Weights of a small image classifier: activation quick_gelu.
Rows from block 8 of a small image classifier, named by matrix and row number. Rows with one number belong to one neuron. Each number is 128 + 32 x the weight over its row's rms, rounded and kept within 0 to 255. All counts start at 0. Numbers have three digits each.
After each neuron's rows are labels from the 100 images, of 14976, where the neuron reaches its highest value: "strongest on" is what is common among them. Only what is clearly more common there than usual is listed. The data: drawn small creatures on textured ground. In brackets: how many of the 100.
# fc1: MLP up (model.blocks.8.mlp.fc1.weight, 640x160), inputs 108-159
# fc2: MLP down (model.blocks.8.mlp.fc2.weight, 160x640, transposed), outputs 108-159

fc1.319:105142134144076130132155127141124104160117183142147127126139092155154092100099088072123110091117139127165166141163077131159146077117108101175156075128116141
fc2.319:104154115142113157147100101124107234170110162136085111124124185163154126151143104050156160096129105050097135100123171141102146144149116134082095226120101157
strongest on: brown (76); dotted (57); butterfly (33)

fc1.262:166147089156105148142096088148111136087124200151168083147143109207148104156142122133063084102140167167181132098131063122182174141117137145126143119155147170
fc2.262:107097154162162136176152072170125176107121133143071170136186102103120125073177109087158143064138156079136167073114101128143153203141094105096097115107093122
strongest on: caterpillar (70); spotted (39); orange (32)

fc1.445:148109131150110122138103150113170119122167196078075101131127131161114068120099128196104130116172137113092070135152127162083142121125046175138111109119114162
fc2.445:184141122161107125165091108131098131112067111088118105047135154115148153139123150124143140121112179116159134150065138115136114061193155115137114204105061091
strongest on: spider (81); pink (25)

fc1.164:088142170160133114187098132086112168112157103112148145139126124102174128074151130079067106122132099145144105063089103147174097128121060160100081132159162126
fc2.164:081098161210113107213136131093065164143085152139137123172114104083217146089098221138114160155132109084122154105111131128095150107127158149148083122128117056
strongest on: snail (100); dotted (37)

fc1.281:121128127151048112123105145193059105183102097108116139136123070151132086081109114115098094088166081113176147142153118129136131119110143099158112123175120168
fc2.281:152171137087197126097167117129149123163131171117114163116132184161182132108155165167156136083130198158133133079171112183070156123086048171105076125091159145
strongest on: brown (71); dotted (38); crab (36)

fc1.283:100164070112088162139127141124111155071067107058137136163165102082143127140109124059150130098170157096110155154118167120129129095156147142137171152142197174
fc2.283:164144149097148150106157103144126145142181112154167093130113147175121056106139134139132141159131152181148128059168111159180144088081070084166210103137190146
strongest on: scaly (100); yellow (55); fish (25)

fc1.317:132122160107135180161112142075121144138153146150118107121176143181095079131124127081083168095144144142104126091103107120140150121097071155132091117149146176
fc2.317:144159217101109098095133145054102144111139118135152083053100143133094123139079184123104139152124125144151155158142059118152151139212166118136164149152113128
strongest on: pink (52); scaly (50); snail (26)

fc1.408:140136187094120165149146112098156096134122149113125137072107051114080086078120116108154151136145148144140142195165137158127088128125150149129163098153187101
fc2.408:077121149172117090150102138142095130137120144160121097140103121116137103169128152129162080070108096100142186123123121121158155144157177085128109134123069100
strongest on: spider (93); black (36); white (34)

fc1.497:140138124078073165080098142106097107087182149128179091130176084107083125155152133139051102149128119151136182147143077173178126151101104092154133077140137145
fc2.497:080166142168136097151143121146067122110075123115136111126120079106133150103089203175121159159129156123129130115119089166144131202173182068121112127114082138
strongest on: caterpillar (100); spotted (42); pink (41)

fc1.111:128102162102102043191126142116135106082100190168178091170096100115094143150165094151058088152124059158137137147138147166092152155134063207062126096167096165
fc2.111:158126059151136088119083112135133191144164101121102144164132190146182113132145183081142099043172105111088122122157113180132159148130157141073036102094133174
strongest on: snail (91); pink (42); black (39)

fc1.96:152072078150134204136134167132109137112182158102143081121154091120068141081159063116080053113167133125147124134137142092136128081109105131152132148166111119
fc2.96:106169045128094131047124097116120131086122098090145176130157155162117144151130143084113143106149115177151154133176114209173154124105126067094162124130150128
strongest on: caterpillar (71); large (64); red (50); coat: striped (42)

fc1.393:114175174211158102097103112134173088091146114129162078130193141093093149084145138055108082101148110146143136091089089167105139160115106155185100139126157110
fc2.393:097163161100117118139150172098081117161150098122172149112099085125138112118087158135131139186091160098115138091169104113113136125110158082164143117136118122
strongest on: snail (84); plain (56); red (35)

fc1.506:134121142136134156143111066135127126122161197163109108138228145104148131171173145126117144115132131127119158106124121069138154144128123113111116098127153211
fc2.506:115162127146150112109125111172116126114109133115086161084142117100116136148170139100154180103120158102138084104135105188116164196110176115108110173105121109
strongest on: caterpillar (72); large (61); dotted (51); colour: green (26)

fc1.139:146085160150085138085144095150064083084105132054093134164136102142086138109130103024126151143197126113125116135155150205115156137133117140050143098175126108
fc2.139:109146113050111127104098103073139178081156140122140232118133127120189144134129128145113199160100119115068135104177154153141135119147121090147143165127182104
strongest on: scaly (88); small (56); fish (55)

fc1.601:145110143106152110121124156161121085100133090096126162122137097123114096191112146051140127116179093094095140091145118163145172167099137075144141073163205185
fc2.601:141168140127130125080103152129083137066194135151115144100091125096107105092093146124119180157115155114099113106146154142136151219134135044173152178126115116
strongest on: fish (62); dotted (49); black (35)

fc1.505:118148192131092112095127086130095101149173111119178055122104125150122095127117118113160067098170104125183171113129126147145144157126105132100161075084123123
fc2.505:156140037099100122134158104129183113073080167141053193103125116121130159143130131191147121097111115095102150135152140118041157145129115137142140163123116154
strongest on: plain (72); spider (48); beetle (47)

fc1.419:177055150141128120113164056105161150062073139163145169138100067107118076137116121128139132108137195208167164117121084132193137130081114151164069098146173160
fc2.419:068090095097150049135197215133164112106097126106105180097149195176189114148135130091111090198082132137112137183130101112089123120112094158109125109189181109
strongest on: pink (82); marbled (40); spider (32)

fc1.364:095092135158089163129117126080095125154083155104167140108153134086147111143157147064135105134210055151150107144109085101125105108142080138107102123167094186
fc2.364:106170104162156107176137119193125087124019130138128153091160177127145162133115118177136159095123177065151139152111120103126136121164143140130156153127159128
strongest on: scaly (97); snail (75); butterfly (25)

fc1.0:099159109165114178116099148100059100110146123136181081115144125142121151078103124140107070139142181189113161088144105147139152082143105096142116129090182125
fc2.0:142151090166109132110137146115162106083171152170140126107174169145088107108140147107103106106120138154117204147154096113119154173152085113144158122130126161
strongest on: plain (86); beetle (42)

fc1.412:119149144091095127125130079134137090108175113127109112062143082151106164138212144095148085147155165167129131112168118113115103080094118159148148079078177118
fc2.412:176107142171169165159173107187062109191139152135124155091131089171158100129149156075137079109075134069118145114152111164151124175067128060126078132115114100
strongest on: spider (89); white (36); yellow (27)

fc1.499:111133108127115125172071089138156101102073156132178169110162124108124092130152144149156126153175129130145160162128092113136114096074078122086147062103137155
fc2.499:152106097100109132117076105123095145117146142125105153079120117185080161147144081113145124094118152098106087085071166114144123174128088135089096178093077182
strongest on: plain (63); brown (52); spider (28)

fc1.109:153131175092130145173139109105141167180206113149151139133095165121183132110156135091119148144119112137110130085124152154131110101086062144157107137111124165
fc2.109:080168094159112139081138086146111104081064126083127068100165112106096139174107146104107152161157210148169162174109081144155074142151200041116102178145101131
strongest on: snail (75); large (52); marbled (49)

fc1.32:158180112095151169167050059098138106166127139088134087110162064150109158138138137091108170177183101101142173162118145125161126136144114086123081102138124173
fc2.32:110144113132104121085115186092143142130119110112118143122065169144142095141074156109126130151110124106077096145149143108134136138106118114133134136119171100
strongest on: spider (54); grey (42); black (35)

fc1.568:146105144143097140103098141089128081101113153169118117089085064185104120083113093070061118181128136171167105140134129107133167058132140149169161140125141073
fc2.568:126151093181077158161151153134115151148132149128097088109111099114113175115117118118137105072036150065107116143151157095066155154166085167143143215106059134
strongest on: striped (48); orange (33); white (32)

fc1.472:116126141131136115114165102104134134136113152158110093098110081122140145110135147106159164127117152120164181112140119132138153156147071173203088076101131107
fc2.472:121120178130091064180100122132082164121112033119133095125172093101137192150137179103159071093118115091149164145123107125146109130114104141122137134128076116
strongest on: snail (91); dotted (41); teal (27)

fc1.561:112159133070083188113171098137074113109159191090139149098152095154164136140139103095149131162204109109112153102145132128127181109142138132140107109181185152
fc2.561:126159147069146109078104097076101209105166074124143166096121161117116131099102130053154142106144181141109101093109123163172099197178116093148113180101128119
strongest on: striped (66); fish (58); pink (30)

fc1.39:162108168160102141084134089131101123084164143124068132074109086144125147102160139146146098171162110118167083108135160131125115116100115114107161108100136121
fc2.39:196111138190186164154149089163063128197097138142101150103131122149163141145147181080145125125118128091151162141142086155150139159083157110097087128104097089
strongest on: spider (100)

fc1.178:164110106083137165107112109143136165093140171120109123115129083141115138195089102116094124131208145173083105136109144101157143099138111115109122135205109188
fc2.178:147080101160173149110119087156088135145151118151104126112123130146145124121143065099188194109155146129147098141119141123108103191112145125179165137136115114
strongest on: fish (87); scaly (53); grey (38)

fc1.623:138180174185119122142101139131184174171112131105092132099147131081140139083163095137140140093156119150156071066117154162139169084136072212191110092124154086
fc2.623:150124172134072092111135117173051146124111106142140052100136076138077140135128164152121105145142139100168106125123048132180119128142131087136153131128082116
strongest on: snail (100); plain (51); red (43)

fc1.104:097150124136115147159110120192084130109169108160132164150180135141126084106189028064145070095146106164172177149145151124113109145110152105191132136143183120
fc2.104:157166144140157105093170145135177137128129122157133116131092186158155073207098129159149145151106147141125124140177120129136104133121157134130150102181093188
strongest on: brown (84); starfish (55); creature: snake (25)

fc1.212:142107065046043207115134127119094128146134090103153144153106105170140063151115049110132091118207111127084102146172110121120147108156147134124176109169174122
fc2.212:186083192129122074139078146089126148110116053142165171185147141116145077169098178151167154063132129144108174114077126123167116123090142109086114092130124120
strongest on: scaly (99); starfish (76); black (31)

fc1.277:139108127137128128148176099141061087110200144111198126161168110130142098109099140100032084113155149137146114101114113126170132107120141187138078135208181103
fc2.277:130171129159111148192169088172143184123002114167119119157116125082177129130153195194172138133132118062118140155117153115130122151155143113084075167104112103
strongest on: pink (71); snail (61); scaly (37)

fc1.369:135052112098125141155119133098158146064145139155119123126123113166137156159177082170099091157156137187150136081148130107155204155144087140142106111089097120
fc2.369:113171079118066161103092130081151119109175123113065137124138175150145128124120080119123132075153139160096122122132090113108102100153083154119161158138138222
strongest on: striped (99); large (55); crab (33)

fc1.502:090075093154093177160089132132163086129188106114191148128200114170132149147132079103106132080173155128186141176151116134087113084136111141119134118131149149
fc2.502:116152076156142148148159080164114110093115135161104100133188163155109132114193094114123105100154202114155168118115119125145114136143107083125088156084096156
strongest on: caterpillar (91); black (46); brown (43)

fc1.23:195151147151133142105085094139127137143139096093170115171146125135123040203155155056137166165151171164170132128088128166122109093074110116071144062200151140
fc2.23:100158127111104164119145110074146159105067130158115138107096148162157161097109112085129174176115078111134144126128166082146118126199175088173147215110129130
strongest on: plain (65); fish (44); pink (43)

fc1.203:111131126088127135149082078118071128104155084082121127140137169118092112145141091073174080121162114145102142048097125175165087167164086122070131112135182203
fc2.203:129141100112127131124072141101158154100158134175075151157123144100115117103140182139137173097113073145099126118159100113046162075091103173074105116079134148
strongest on: plain (68); small (57); butterfly (55); creature: crab (25)

fc1.285:127128159124136193162112072153119106090169103107165108166155067108136111114162107120129168115162144148151162138131081105092199125150127162140085070142148178
fc2.285:155153132109093198171057100084064172105142181211067111141117107117121160124151120149128117106165166114135166157117103109092125199170163071145098163106091186
strongest on: snail (40); purple (39)

fc1.471:157123174096145098160161151125093100075058138102126135110113132112144094148149124156138136183146090146167142108146146195114133078137092105126142074140197172
fc2.471:153129109131147129089121069181153168196151102141168090134147162128089149107142155116152137086142117094144142123102136105139067204152125109112156165153099128
strongest on: fish (64); plain (42); purple (32)

fc1.117:157153162105114116138173150066118149117160149123164161128141070133137121085137070139126138163153154130100150134148122138173173061135132110094147068104152148
fc2.117:137101173156160114156113094138124217137140127124153120101170165058156139073137105136156165046110131093153096133134159163107134166163084118129190140122091140
strongest on: plain (57); turtle (52); purple (34)

fc1.551:170143124126155138139177079107079126130117122094128149113141131069088154067140104152135135121156107134154118114195143182135110125105144099145185051150154146
fc2.551:142096082128111149129145080117173163123146140161139098145115124123131179132154111153154080063090078113144117117164130150101126168194127151091113137120019143
strongest on: plain (73); fish (47); purple (32)

fc1.259:157137181145092129145104115169105150108099085081158139113145096100125131176087108102125101095116126145163115132090128117168122084121148172137095149173158091
fc2.259:139188061137128125122145153151153156137100132130111104101096195127160136151148116099128148125044065127095079107145082122137172052149140156127152205129152142
strongest on: spider (61); black (51); plain (47)

fc1.48:122109110153055173168088123135113148062164089108165155170112127084153124152184134170098128122115120138135131133148075132142119102118093182132136047153146123
fc2.48:053109110112139168130151074114146203145024157160085192084116142110148146133153089076157146122158110068091097141124175121137124144163189106120123182130070112
strongest on: striped (90); turtle (87)